{"train_examples": 48750, "depths": [3, 4, 5, 3], "kernel_size": 3, "widths": [160, 240, 352, 528], "num_labels": 11, "optimizer": "muon", "lr": 0.0026, "momentum": 0.95, "sam_rho": 0.05, "batch_size": 256, "epochs": 35.7}
Rows from block 8, named by matrix and row number. Rows with one number belong to one channel. Each number is 128 + 32 x the weight over the matrix's rms, rounded and kept within 0 to 255. All counts start at 0.
# p10: first pointwise conv (model.blocks.8.p1.0.weight, 176x176x1x1), inputs 88-175
# p20: second pointwise conv (model.blocks.8.p2.0.weight, 176x176x1x1, transposed), outputs 88-175
p10.3 [135 138  95 148 103 159 104 188  84 184 108 141  87 150  99  72 156 110 171 124 120  85 139 232 130 115 116 120 184  85 135  73  60 106 133 139 148 123  92 134 165 130 108 141  74 174 122 120 126 142 137 149 152 102 139 118 106 142 129 126 169 130 142  84  90 158 101  68 159 155 119 173 170 150 140 161 182 140 142  99 136 100 127 151 105 129 153 148]
p20.3 [122 160 118 116 169 119 125 115 118 151 159 126  71 157 103 157 101 108 153  69 134 136 150 110 119 149  77 124 137 161  91  78 118 150 128  95 195 139  98 113 121 172 152 126  97  70  98 140 146 109  91 184 163  82 136  74 148 105 164 142 128 187 130  91  77 149 166 133  93 119  89 163 110 134 147  92 213 104 161 117 104 136 129 113 144 122 108 166]
p10.4 [ 58 139  96  81 126 115 111 144 114 107 144 133 178 153 133 131 151 138 108 134 158 126 122  87  86 105  79 194 104 137 119 126 151  85 141 123  89  70 157 108 156 137 172 162 187  62  85  82 109 141 123 149 116 103 130 120 141 121 199 114 131 133 153  87 101 140 107 124 189 101 148 154 159 112 165 138 126 102 104 135 152 128 130 120 151 121 126  95]
p20.4 [166  49  69 149 136 139 169 131 104 181 139  90 103 148  84  82 130 137 188 141 110 162 102 114 128 155 166 139 129  79 116 118 139  76 115 138 147 119 143 153  93 124  71 109  98  81 152  92 132 136  99 175 119 101 145 109 123 152 129 127 106 140  95  62 127 136  97 152 148 102 132  96 190 126 159 137 193 145 155 120  72 138  96  69 116 101 186 136]
p10.5 [119 143 176 125 184 112 130 116 156 108 124  79  61 147 112 145  74 128  90 149 105  65  98 120 121 117 114 120 149 121  52 120 148  77 166 136 117  91 136 108 164  93 133 141 117 141 146 107 102 120 107 190 102 112 107 137  88 163  96 139  88 113 144 109  96 119 167 190 124  89 127 114  94 145 179 113 140  67 137 129 126 152 182 130 162 181 117  89]
p20.5 [ 93 144 122 168 177 138 108 148 116 212 104 125 137 146 147 110 168 133 112 109 153  97 123 166 107 135 104 126  93 130 141 142 162 131 125 117  58 185 166  96  82 144 122  91 118 172 127 207 184 179 106 103 139 106  83 126 126 117 131 168 116 131  97  98  78  86 158 108 114 132 151 128  78 194 183 106 189 132  95 124 169  88 136 123 188 120  98 120]
p10.6 [144 150 114 139 147 121 116  98 106 135 109 110 157 100 156 126 126 180 196 132  94 115 111 121 154 128 151 124 151 132 100  98 147  93 119 167 126 147 124 186 122 165 161 147 188 142 124 123 171  76 132 131 157 101 188 155  78 115 127  84 112 118 100 111  92  99 104 138 111 138 120 182 153 159 115 120 123 149 131 123  91 135 131 136 122 138 123  85]
p20.6 [185 125 133 154 168 115 113 103  94  87 137 155 202 115 180 120  93 111  81  91  67 111  86 134 146 104 131 185 128 108 143 146 103 120 160 124 125 118 113 135 117 185  68 109 145 119 118 108 118 122 120 133 153 115 192 181  90 175 109  84 160 126 100 121 187 135  96 115 164 129 106 105 133 137 119 105 148 105 161 106 166 131 106 111 128  81 122 112]
p10.7 [ 83  94 104 144 151 167 183 128 157 147 162 170 146 126  78 165 133 103 142 110 137 127 226 179  81 111 180  99 105 133 131 163 192 118 132 121 139 125 150 102  98 138 122  65 104  48 159 114 160 144 128 118 173 177  89 116 111  85 132 154 110 166 175 112  77  83 133  94 146 155  72  93 130 134 158 137 129 142 127 137 145 108 103 104  63 100  63 145]
p20.7 [153  85 134 101 115 126 145 141  74 144 164 126 148  92 105 107 143 134 168  89 175 114 163  50 160  76 161 117 119 161  98 120 161  89 160 143 100  86 151 143 171 133 148 143 146 119 156 159 135 134 112  90  86 110  95 145  54 144  81 148  89  91 103 145  68 127 136 141 112 111 115 155 124 187 130 140 123 166 172 128 163 162 140 128 119 133 148 162]
p10.8 [ 87  89 134  98  78 100  90 130 103 103  99 152 137  89 135 197 130 181 116 131 131  80  73 109  90  93 135  87 117 147 134 116 137 115 110 114 101 142 112 143 117 143 192 147 155 122 157 194 181  97 118 119 168 116 124 125 162 113  85  77 132  85 121 111 115 157 102 139  94 130  62 141 156  69 143 124 156 164 123 129  73  51 110 166 142 134 108 115]
p20.8 [105 113 166 145 179  90 130 136  71  92  67 154 118 116 148 126 189 139 125 140 108 130 150 164  77 104 153 120  78 106  82 161 164 156 198 120 166 134 116 172 127 113 145 169 138  96 127  85 154 112 130 115  87 205 135 122 138 118  77 139 116 138 137 108  99  93 153 130 139 155 142 162 106 125 132  83 119 155 161 166 149 119 134 132 107  91 161 136]
p10.9 [ 84 114 138 136 163 132 105 120 122 146 139 127 116  80 141 172 128 211 114  79 112 150 159 125 121 140  55  96 124  78  89 134 119 129 152 117 108 134 118 130  48 107  36  97 131 150 166 151 144  95 153  61 104  88  95 147 146  81 117 109 138 171 168 154 143 109  84 125 103  75  78 137 145 111  51  88 104  81 171  94 220  90 140  82 144 111 101 116]
p20.9 [ 90 152 106 148 152  67  50 144 143 138 130 118 110 123  98 153 159  76 112 136 106 147  94  90 153 144  88 160  92  77 139 175 121  76 133  93 105 205 129 121 150 132 111 124  68 165  55  95  75 149 162 150 161 121 102 148 116 109 152 145 114 170 179 107 124 129 153 124 184 121  83 145 208 128 156 115 136  97 119 115 119 132 120 127 128 167 115 193]
p10.10 [167  90 171 139 145 107 133 125 189 169 161 109 118  87 140 128 140 121 109 146 103 137 145  79  80 101 140 143  62  82 121  96 143 154 130 211  62 147 112 129  89 145 105 175 106 220 174 105 114 135 124 104 128 114 123  71 162 105 154 109  53 116 158 113 161 190 110 147  82 166 104 142 111 131 134 113 183 151 137 134 131 156 148 120 100 108 138 184]
p20.10 [155 168 167  64 150  67 173 177 163  88 140 176 180 116 162 144 134 137 142 115 103 129 113 110 157 145 150 132 119 142  96 128 136 150 132 158 153 142 130  80 148  70 172 132 161 143 149 139 109 112 185  79 143 105 116  87 129 123 110  88 139  93 108 165 126 127  88 123 109 136 139 107  98 132 166  98  84 132  92  43  92 207 191 113 130  90  84 136]
p10.11 [ 95 143 184 115 106  98 125 127 108 114 161 133 149 127 140 131 190 132 102 106 136 107 109 134 134 102 131 149  90 144 145 166  85 101 118  98  86 103 118 172 143  99 148 160 134 122 135 102 154  92  86 110 160 160 138 115 120 136 172 107 113 180  50 116 102 132  88 113 127 112  90  85 122 125 154 121 127 149 160 151 122  85 120 108  83 126 175  96]
p20.11 [211 151 159 154  90  99 138 184  26 159 126 139 159  97 194 102  67  86 120 142 105 162 158 104 133 143 123 158 101 116 144 134 122 197 124 165 152 129  73 106 162 149 141 106 130 120 118 135 179 188  60 175 158 154 165 142 118 145 102 119 164 150 195 142 144 158 118  83 166 142  73 111 110 100 117 128  54 147  93 188 141  84  91 143 111 151 121 174]
p10.12 [ 90  68 120 103 101 126  71 136 138 127 140 151 155  99 142 195 169 134 122  91 149 227 121 136 207 150 151  79 176 192 112  77 139 143 169 218 120 146 157 144 158 116 134 117 134 143 164 131  95  71 133 102 129 119 121 107 122  97 119  82  87 147 113 171  84  68  67 156  95 134 100 138 163 151  80  53 139 124 112 121 135 136 117  95 112 147 130 127]
p20.12 [109 113 149 115  91 131 135 128 141 159  95 105 120  85 194  80 116 125 171 112 126 145 136 150 162 131 114 152 214 193 131 132 180  98 143  72  89 152 107 152  97  99 138 114 164  70 130  84 195 115 163 131  99 193 128 109 167 147  64 148 135 150  99 168 113 105 115 135  98 153 170  91  83 110 139 122 117 120 119  94 160 165 143 118 173 130 163 160]
p10.13 [ 79 154 116  93 116 130 181 193 135  87 198 138 101  94 196 118 116 170 142 181 125  45 109 130  76 129  95 116 109 139 135 151 160 156 124  97 103 107 104  91 181  46  72 176 136 130  51 169 117 116 139 151 150 166 128 218 127  75 127 123 137 120 131 174  62  65 155 152 188  97 130 110 143 109 150 171 147 112 132 168 107  91  65 170 140 154 144 107]
p20.13 [107 156  98 103 106 180 146 121  87  91 119 119 186 119 153 134 160 151 137  99 182 154 110 147 129 121 103 115 131 125  63  94 170 129  93 132 159 126 137 147 148  68 109 182 127 102 126 157  63 125 138 132 120 106 129 109 145 165  95 120 164 153 186 150  82 220 131 131  99 126 128 167 103  85 132 172 120 119 128 130 142  86  99  91 108 100  99  93]
p10.14 [161  90  86 119 219  58  84 116 133 125 154 114  87 110  62 159 111 116  76 146  93 102 120 121 148 113 118 114 110  92 128 171 149 145 120  61 140  87 129  86 130 148 135 121 144  98 187 100 135  94  97 190 119 184  79 131 149  82 173 128 153 124 115 124 117 142  94  78  80 118  90 127 132 141 172 177 136 141 118 156 146 106 115  89 142  91  61  89]
p20.14 [112 142  99 133  71 113 156 171  92 114  97 148 148 158 136 163 154  96 115  88 117 121  99 100 113 145 165 126  88 120 134 159 130 162 199 162  39 143 108  89 126 117 134  76 165 120  81 105 171 111 190 101 139 104  92 133 115  97 171 143 140 144  90 129 130  91 192 153 138 141 136 124  98 118  72 131 158 171 144  56 106 160 128 126  83 119 123 160]
p10.15 [134 155 103 165 126  99 148 171  68 140 144  94 122 143 154 153 125 162 121  94 124 143 118 155 194 123 138 156 165 172 171 123 110  88 165 121 112 117 140  90 116 166  84  63 133 133 122 138 148 146 151 127 172 182 212 161 161 133 131 109 176 165 112  92  96 160 112 157 132 145 114 146 129  60 133 190  54 133 191 112  82 155 135 114 103 129 121 132]
p20.15 [143 129 123  93 113  63  90 110 171 125 133  96 175 153  94  88  98 140 100 166 159 102 143  77 116 107 109 127 192 146  91 126 162 162 147 155 134  99 219 174 114 151 101 144 146 123 103 159 153 115 164 106 123  71 128 128  87 145 122  99  86 131 172 113 173 194 131  97 123 131 146 121 106 136  95 173 150  87 104  97 110 140 158 124 190 125 100 136]
p10.16 [ 79 138 108 192 129 129 182 157 124 185 166 107 156 100 115 212 164 133 123 186  98 109 140 136  92 153 104 104  94 212  78 114 172 188 176 140 111 126  77 161 178 139 217 178 121 132 172 103 111 189 150 127 173 152 163 118 156 174  92 118 112 110 101 138 129 107 113 152 102 111 113 158 106 141 129  90 101 141 149 187 107 161 126 165 116  87 134 132]
p20.16 [160 131 156 130 129 133 114 194 131 118  70 173 110 126 142 121  94 121 169 116 126 116 116 168 132 143 134 131 101 100 100  68 113 146  99  77 110 143 118  68 144  89 149 183  43 151 159  83 160  56 119 123 120 151 114 128 120 101 170 120 123  70 158 116  87 148 103 110 116  85 168 100  73 118 135 170 102 106 104 103 138 134 162 121 179 138 108 140]
p10.17 [132 116 176 165 112 149 114 123  93 189 144 109 160  77 166 126  64 161  94 131 161 156 106 155 141 170 159 120 111 129 131 175  88 148 107 121 164 106 107 120 125 141 144 115 210 129 117 153  84  87 133 189 170  96 165 135 141 196 125 142 190 143 154 102 128 163 156 130 142 112 147 148 104 161 146  81 139 104 113 124 142 112 156 119 161  99 154 139]
p20.17 [153 123 123 152  92 147 120 153 139 160 122 175  96 118  98 123 134 171 121 102 124 148 145 162 140  99 114 142 123 121  85 109 109 110 147 117 119 102 127 145 141 114 150  97 158 145 101 139 140 137  72 104  81  79 142  98 103  71 127 135 185 137 115 169 122  88 112 160 136 181 106 150  70 138  97 122 148  84 177 187 134 154 130 117 134  84 136 173]
p10.18 [ 66 139 106 134 188 133  87 157 167 113 137  83 140 144 168 210  82 141 131 104 171  96 172 123 160 102 132 146 175 179 120 119 149  99 101 117 128  98 154 150 109 121  85  81  94 112 124 108  90  78 124 141 114 117 136 143 129 122 159  66  71  95 152 187 110 126 101  90 185 126  62 134 123 165 129 147 105 107 124 129 178  76 124 110 155  85 151  58]
p20.18 [ 58  78  98 129  95 143 154 130 153 143 135 125  95  82 132 149 184 116  95 171 184  42 143 175  90 100  78  50 102 153 143 187 174 148 146  90 114 167 114 138 136 171 134 124 159 101 141 104 128 123 121 126  52 156 101 168 120 198 102 164 133 164 170  79  90 133 100  69 143  78 151 113 181  94 110 114 108 133 139 136 122 150 108 111 146 140 150 142]
p10.19 [143 130 170 133 116 163 120 121 125 197 151  99 111 115 109 121 135 114 113 123  96  60 181  84 144 147 116  97 112 110 120 141 183  92  89  50 132 142 100 117  74 159 135  84 129 168  88 130 168 126 177 140 163 118 175 146 108 156 131 107  53  87 163 158 110 116 180 114 137 136 134  94 137 113  60 204 148  86 141 134  82 158 150 186  94 164 189 120]
p20.19 [158 144  96 148 145 131 131 105 131 151 101 108 115 111 128  62  85 133 128 196 113 186 156 132 169 166 122 113  94 151 198 152 124 162 175 213 120 134  67 102 121 124 146 122 111 157  87 142 132 139 151 102 131  95 146 131  74 102  74  99 147 214 107 160 142  72 177 118 161  89 118 126  79  80 176 148 148 124 170 109 139 115  76 138 157  98 129 162]
p10.20 [118 148 153 159  85 137 186 209  58 136 226 135 135 114  97 170 116 141 154 138 147  73 161 120 127  91  95 136 135 173 161 197 105 178 141 165 136 154  75 124  55 100 120 103 169  95 164 136 140 129  72 124 113 120 174  81 143  87 135 138 163 132  59 125 101 148 144 109 181  89 124  90 159 161  83 105 152 114 115 163 117 116  89  84 205 131 172 135]
p20.20 [106 125  87  75 151 159 119 136 134 124 130 123 112 105 167 146 135  86  95  84 187 137  52 145 142 126 133 146 109 130 102 144 164 119 117 132 111 187 111 137 110 119 115 143 139 173 158 123 102 151 178 146 156 133 121 126 151 136 102 120 162 130 130 100 152  81 153 124 110 171  86 117 119 127 136 154  88 152 141 126 180 108  91  95  86 110 106  84]
p10.21 [143  98 130 151 196  97 146 157 154 116 135 137  85 106  64 108 127 144 134 157 146 111 175 118 159  84 133 138 143 116 116 132 153  66 156 141 141 134  76 155 158 149 212 119 168 149 161 119 127 155 113  93 174 123 117 130 147  99 178 121 142 191 125 107  92 122  50  96  99 115  85 188 170 112 116 169 126 135 159 134 137  86 110 175 138 130 174 107]
p20.21 [105 135 134  96 142 190 185 167 156 183 128 162 118 130 158 121 185  89 116  32 205  76  74 127 127 133 135  78 126 152  82 100 151  97  46 155  95 135 104 193 164 116  92 190 167 122  44  88 194 191 155 107 117 134 103 131 148 101 127 115 134 148 170 142 165 131  93 129 164 183 130 131 105 123 100 143 178 120 139 141 123 142 175 110 143 152 156 124]
p10.22 [134 109 145 137 152 173  80 135 128 166 159 111 120 100 141 181 103  59 232 180 164 140 113 107 118  99 111 210 103 103 126  82 120 106 139 168 113 187  78 106 138  95 164 112 103  98 153 100 185 131 140 134  87  97 136  99 205  91 106 147 122 144  83  99 102 136 124 179 122 129 223 170 144 115 149 121 180 101 133 205  88 126 111  92  96 137 195 121]
p20.22 [147  65 120 142 124 114 148 107 104 108 108 138 122  76 107 108 132  95  99 111 178 113 100 115 110  63 141 140  74 140 170 163 143 124  99 167 160 144 173 129 186 129 114 160 104 131 123 119 142 157 110 112 201 119 134 191 120 116 148 123 120 123  50 179 157 138 170 126 118  88 120 179 134 149  83 131 152 156 108  89 165 118 140 148 116 127  72 117]
p10.23 [176 129 125 184 128 172 124 100 139 196 145 127 111 113 102  53  89  97 115 147 123 144  98 144 159 125 116  90 105 106 114 126 101 147 116 129 113 144 152 157 155 213  37 122 108 120  85 118 145  32 111 163 174 103 154 134 122 130 111 118  85  72 160 161 108 151 117 142  76 123 171 125  83 147 125 141  91 142 147  91 120 112 160 125 141 158 102 165]
p20.23 [156 118 149 140 103 149 155 175 143 166 118 141 119  87 134 140 160 151 150 123 160 188 117 138 139  76 123  69 105 126  95 150 147 130 147 104 164 141 130 134 108 168 127 101 125  91 103 133  62 149 131 132 116 145 100 142 149 157 128 100 143 110 158 134 106 112 128 113 186 195 157 111 218 125 122 145 134 104 101 132 167 149 186 123 156 145  78 125]
p10.24 [174 128 100  86 133 120 102 118  59 163 138 116  79 156 147 116  79 156 189 130 164 140 115 123 134 138 138 134 151 154  99  89  82 112  82 102 178 144 107  91 141 200 161 150 121 173 200 109 208 106 184 168 111 138 122 191 163 124 155 145 146 137  51 113 150 161  96 140 115 111 135 107  89 112 132 167 133  99 128 180  65 178 183 136 117 106 152 158]
p20.24 [147 143  72  88  82  63  92 151 134  93 162 109 136 131 178 130  95 113 110  97 111 116  87  96  90 110 121 106 134  48 111 140 115 140  60 190 100 130  91  97  64  93 185 138 143 173 144 117 143 130 172 172 123 117  95 123  92 150 160  91 140 160 129 157 152 111  73 149  64  99 131 138  95 138 161 184 145 138 121 146  90 168 118 183 139  98 103 177]
p10.25 [109 145 158 151 115  90 131 103 166  58 117 133 108 118 160 119 106 131 119 131 122 140 198 109  93  65 118 147 242  64 148 121 147 143 168  91 140 109 104 117 148 111 140 112 124 205 124 147 179 148  96 101 152  99 128  69 113  47 112 145 152 136 137 125 148 113  78 185 130 163 182 178  90  95  75 165 120 105  97 131 132  89 143 162 131 109  36 126]
p20.25 [128 156  96 102  74 192 147 104 181 118 105 161  87 120 156  53 149 131  63 140  94 128  69 122 125 119 107 107 126 146  77 129  98 109  90 175 117 132  78 175 162 153 155 172 136 169 123 135 162 193 143 161 133 140  96 156 134 145 117  90  84 103 164 120 172 101  97 122  84 146 100  92 126 108 145  90 135 115 106 147 133 128 147  94 108  99 128  92]
p10.26 [185 210 169  78 103  80 174  80  91 134 142 140 113  96  96 139  88 110 160 130 123 149 105 101 149 127 143 188  90 140 122 122 125 109 129 182 122 124 136 165 129  70 153 110  96  76 162  96 160 128 222 128 136 108 134  74  65 131 171 127 102  75 129 130 136 121 221 178 124 144  92 126  85 121 193 129 162 143 189 143 178 130 113 149 132 212 114 126]
p20.26 [141 114 105 167 128 123  96  96 113  96 117 114 125  91 112 141 139  42 124 168 130 124 123 100 116 154 114 160  95 155 114  96 118 126 145 191  72 120 112 139 139 135 122 152 149 143  73  89 105 153 186 113 144  86  95 114 139 129 118 138 212  92  73 103  89 144 150 140 155 114 142 129  92 121 125 132 115 115 116 145  77 176 176 112  79 156 153 149]
p10.27 [134 110 161 148  84 121  60 103 229 144 113 116 122 173 124  86  80 137 140 121 113  96 121 113  94 166 151 104  92  88 153 118 146 120 142 129 135  71 102 153 181  79 132 104 110 132 169 149 113 125 106 119 110 109 114 163 129 189 104 146  97 100 139 157 109 124 106  75  91 137 170 169 146 132 126  56 151 135  90  80 144 170 123  72 131  72 103  71]
p20.27 [128 188  96 178 147 115  94 118  98  36 117 119 132 130  92 157 116 124  94 143 130 128 147 161 117 160 172 143  74  94 159 222 120 123  83 138 140  94 155 122 191 154 149 126 210 117  92 102 120 138 138 118 168 157 123 199 158 157 126 175 146 117 135 173 142 136  83  99 108  97 149 127 100  79 122 126 161 144 165 181 187 102 127 173 112  76 173  91]
p10.28 [ 80  77  75 129 173 112 133 127  82 134 120 187 142 113  69  92  91 108 123  87 147 120 107 135 123 171 161 116 145  77 129 151 142 150 123 173 126 118 120 124 189 118  96 141  87 138 100 131 154 146 169 151 159  89 111 150 111 140 106 101  96 151 124 111 132 128 108 132 155 189 116 158 132  89  98 187 160 147 141 141 132 162 144 103  95 161 122 129]
p20.28 [110  90 206 130 161 131 165  87 136 131 116 185 119 144 141 134 169 173 160 172 130 129 109  61 180 117 147 138 180 108  67 109 159 114 102 174 189  63  83 148  89 120 166 137 114  92 147 122 150 176  90 169 146 123 114 142 131  92 118 113 149 131 119 117 132 118 155 105 152 128 103 137 182 138 142 172 156 165 187  91 104 115 128  97 148 134 131 116]
p10.29 [122 128 133 160 164 117  83 144 105 120 116 170 147  81 117  91 108 166 116 197 161 133 161 151 131 110 140 174 150 131 216 131 106 133  78 107 188 122 156 102 131 140 101 137 150 133 112 119 143  64 170 200 144 130 121 137 190 159 198 164 119 184  93 119 170 155 149  96 133 144 123 118 117 114 147 142 145 142  86 175 140 124  94 135 137 161  80 152]
p20.29 [112 137 199 102 127 168 120 155  73 141 148 109  96 170 110  92 120 136 114 133 132  85 204 121  64 161 153 110  78 136 160 138 110 132 121 118  88 124 115 139 183  78 107 138 172 151 186  97 169 153 118 170  83 170 163 186 157 131 192 135 107 126  94 156  98 162 156 124  98 156 152 141 142 149 174 130 160 141  72 117 156 147 125 164  78 133 158 143]
p10.30 [ 90  86 110 104 137 129 114 118 122 105 150 126 156  73 148 129 135 138 116 126 181 112 142  88 127 147 156 154 116  82 132 121 133 132 125 187 134 140 122 141 142 151 137 145 104 134 126 101 155  79  87  97  78 133 155 129 121 152  98 119 107 127 135 142 192 165 155 169  92 155 120 109  94  56  53 169 143  92  85 121 150 108 129 133 108 146 107 117]
p20.30 [157 108  93 141 145 158 100 131  96 145 180 152 156 146 134 133 112 126 196 176 117 144 108 157 116 109 101  80 151 145  78 126 132 122 154 118  98 119 160 157 117 190  99 105 112 161 157  71 144 163 127 106 167 126 111 137 128 151  85 146 104 127 150 154 183 110 168 129 118 119 134  86 172 120 172 101 171 101 146 120  66 103 117 123 109 157 104 102]
p10.31 [151 138 139  90 117 100 117  67 146 130 102 103 170 162 107 132 103 171  63 144 173  90 114 110 151 155 168  87 126 166  99 122 161  39  96  90  63 172 108 146 121 105 123 139 167  88  96  76 117 125 153 147 128 160  96 124  66 157 184 113 141 119 198 106 136 174 128  45 177 134 179 152 177 127 123 136 142 166 143 153  83  93 151 156 141 107 139 131]
p20.31 [ 82 108  97 111 103 116 123 142 165  92  91 110  69 168 122 165 237 143 173 106  83 113 132 133  50 128  70 150 173 145  98 154 127 121 148 117 135 103 155  86 125 135 136 134  92 113 141 120 200 121 122 142 129 113 141 121 136 174 114 107 121 143 145 115 124 121 146 143 126 120 125 128 103 144 170 156 137 160 102 116  62  59 187  81 168  68  94 113]
p10.32 [147  92 118  79 119 111 113 164  59 150  85  54 161 165  97 192 171 160 123  85  70  49  92 132  98 129  62 100  91 119 159 171 106 123 126 151 103 173  93 122 112  73 121 137 200 135  92 118 123 121 112 135 179 159 144  78 130  72  98 131 109 124 176  94  87 151  66  73 167 128 169 111 151 187 124 138 146 125  84 160 110 154 187 133  84 118 145 139]
p20.32 [127 192 155 110 139  86 153 181 129 115 124 134 127 126 112 138 111 122 163 159 128 137 139 113 204 113  84 135 150 108 148  89 165 148 132  90 120 120 113 113 155  79 119 108 172  95 134 169 154  66 138  92 144  75 112 127 105 107  67 150  97 153 128 152 103 169 134 104  99 124  97 114  89 113 176 138  97 126 128 185 118 149 134 169 127 201 139 159]
p10.33 [145 145 152 124 107 169 149 122 133 180 124 133 116 140 124 129 178 139 136 163 193  99 198 115 150 144 159 202 115  91 182  58 168 133 129 111 126 124 122  95 101 152 138 166 105 118 149  90 121  74 104 104 134 190 145 148 187 118 142 128 119  94 177  95 169 105  69  68  89 166 144  91  85 163 161 126  43 108 119 176 116 137 147 143 139 144 116 209]
p20.33 [118 143  58 139 154 136 158 129  93 123 200  72 198  84  70 176 132 122 126 136 168 178 134  64 124 197 169 177 137 139  59 160 148 132 145  67 169 122 128 152 100 111 139  27 118 148 143 181 112 137 186 121 111 191 197 168 124 105 179 108 131 135 100 147  79 126 147 104 149 122 142 140 177 184 136 152 179 161 159 111 108 101 141 175 155 148  96  94]
p10.34 [131  90 150 149 159 142 170 121 145 139 121 139  98 109 167 118 165  99 140 139  90 180 146 118 120 127 112  86 153 141 170 159 133 174  79 130 118 141 145 116  93 109 128 122 154 161 172 156  98  97 192  74 170 134 168 162  98 146 152 150 149 152 137 140 146 172 139 108 219 153  72 112 125 230  93 142 168 163 128 193  20 180 166 124 138  50 142  96]
p20.34 [ 97 173 111 157 119 145 136 186 107 160  90 217 118  60 191 120  77  85  78 123 150 109 124 126 129 146 114 129 151 164 135  98 137 194  80 114  83 141  93 143 143 122 122 165  96 110 197 133 184  90 115 126 130 181  98 137 134 116 102 153 147  69  86 169  66  85 152 110 125 130 185 145 189 203 144 101  58 144  72 124 137 137 162  78 135 120 122 108]
p10.35 [104 111 108 181 155 154  74  97 141 163 149 131 141 159  90 134  97 114 147 129 119 137 127 132 123 176 144 163  85 119 139  96 128 127 123  96 142 124 122 127 116 120 106 110 127 104 111 107 139 103 130 108 102  95 121 113 173 113 155 181 135 166 136 155 124 117 116 165 134 158 128 108 146  84 124 134 120 114 134 124 175 126  87 130 156 134 139 121]
p20.35 [118 120  89 169 125 141 130 128 153 115 149 112  81  96 113 103 100 123 156  86 101  70 149 149 150 156 131 164  99 115  78 149 142 131 150 112  80 146 169  64 129  86 112 151 115 108 125 111 103 110 125  94  98 149 118 131 100  98 126 105  82 121 105 117 150 184  96 145 199 147 117 136 157 101 105 117 114 143 126 180 100 135 155 127 142 114  95 153]
p10.36 [150 111 145 103 130 142 131  97 139 144 119 165 127 117 131 136 103  89 142 184 184 145 119 127 134 140 117 118  97 142 141  97 116 100 123 134  97 111 126 151 149 167  64 149 141  52  58 154 100 118 105 160 164  96 130 114 163 126 136 103 148  85 200 178 156 122 216  98 143  76  79 113 102 107 156 132 130 125 136 144  88 129  83  83 140  91 118 142]
p20.36 [134 160  90 119  30 120 115 138 115 138 111 101 145 109 149  95 140 141 114 110 135 155 128  63 143  47 129 160 149 135 124 102 158  97  91  96 154   6 133 105 150 147 161  87 169 209 130 151 145 114 147 146 160 170 141 168 135 158 127 115 132 174 120 152 154 128 112 128 106  65  77 138 104 124 122 129 129 134 166 159  44 147 102 121  99 125 114 150]
p10.37 [166 115 122 121 114 189 129 107 118 138 140 149 135 125 128 123  96 137  96 118  97 128 170 220  69  89  96 143 133 108 140 119 162 125 154 124 184 129  13 117 100 126 115 102 146 110 147 134  82  82 106 143 125 117 212  91 141 110 178  99 117 109 134 110 135 136 157 138 106 157  88  76 121 145 100 109 112 153  29 140 151 113 113 145 100  86 197  90]
p20.37 [122 137  65  92 123  94 109 119 128 137 135 147  70 148  57  78 135 122 166 143 172 129 128 121 186 121 101 166 113 148 152 128  98 145 167 121 114 158  74 114 119 120 145 154  94 178 148 131 100 104 132 123 120 140 114 139 139 198 149 180  61 182 184 125  80 104 106 113  99 119 129 187  85  91 177  71  87 119  85 112 116 118 132 100 142 156 126 137]
p10.38 [ 98 120 152 134 143 175 129 172 206 117 136 114 220 103 182  97 117 153 106 120 114 125 114 125 103 144 105 127  65 152 109 132 124 117 124 129  73 139 105 164 162 129 146 112 100  97 126  87 125  72 135 136 167 186 130   1 216 131 117 136 105 102 163 138 116  84 152 168  82 192 174  98 120 139  79 133 111  93 131 108  90 162 125  75  57 255 101 106]
p20.38 [122 177 116 161 147 161 114 137 184  72 110 160 101 180 113 133 151 137 166 129 156 167 148 138 124  83 136 166 116 159 123 107  90 110 141 125 103 139  94 126 142 157 134 123  80 164 100 102 130 115  94 124 134  80 138 170 142 139 149 164  59 129  95 114 152 165  86 130  83 155  90 155 132 159 146 117  54 159 192  74 193 130  77  88 145 201 124 145]
p10.39 [149 139 124 151 120 106 134 160 150  96  92 115 122 180 154 150 118 127 108 183 127 168 134 120  46  83 128 166 127  85 154 102 160 179 181 162 139 151  93  77  97 123 121 156  91 108 155 148 134 126 105 113 169 129  75 138  85 103 131 163 151 130 235 128 144 137 191 112 158 116 122 144 114 124 105 220 140 111 118 104  81 105 125 127 149 180 125  82]
p20.39 [128 130 163 120  87 136  89  92 149 111 118 190 123 159 116  68  93 151 127 141  78 114 129  90 117 138 129 115 166 104 117  74 124  98  94 208 145 161  57 131 184 150 137 156 148 149 100  76 122 108  84 172 131 153 158 162 147  99  90 135  73 105  69 158 130 170  86 104 151 227 100 138 170 174 133 129 157 127 121  90  71 126 130 112 114 151 179 116]
p10.40 [144 122 126 162 103  78 129 111 131  86  83  38 163  85 138 139 129 167 135 120 115 102 161 131 154 101 198 150 148 153 124 175 150 175 144 202 165 124 129 107 138 158 131  67  99 134 139 110 152  98  94 130 109  70 133  43 109 136 129 158 127  86 100 138 173 129 116 111 133 111 159 118 163 103 231 185  95 107 138 121 164 130  72 154 175 157 155 180]
p20.40 [116  89 171 191 145  77 194  86 105 107 112  86 116 143 135 113 135 212 106 118 138 129 148 144  76 147 132 120 116 145 154  96 117 149 141 148 118 112  82 137 163 124 178 125 137  86 143 157 154 150  82 108 143 114 123  93 123  82 161 181 109 109 125 119  92 133 130 123  81 149 111 101 141 120 126 156 134 121 180 125 129 132 137 150 121 148 118 193]
p10.41 [ 67 130 133 118 131 117 196 205 119 110 136 152 165 145 123 151 120 141 125  86 157 127 129 166  97 107 128  95 108 239  83 171 181 167  76  83 121 146 131  91  99 129 139 137  77 119 165 145 140 108 120 110 132 145 139 115 160 160 106 146 145 136 118  94 119 115 139 106 117 125 125 114 130 108 111 136 128  82 130 166 138 164 101 161  58 160 117 157]
p20.41 [163 106 170 154 190 107 130 105 124 105 134 149 148 101 125 120  85 115  94 128 156  97 175  97 157  40 160  94 170  72 100 124  76 139  38  79 147 184 127 155 161  86 145  78 129  92 169 111 104 133  99 183 194  84 219 149 138 142 117 142 162 158 187  64  91 135 144 123 104 193 120 156 152 142 167 169 109 190  73 145 109 125 137 126 165 113 113 122]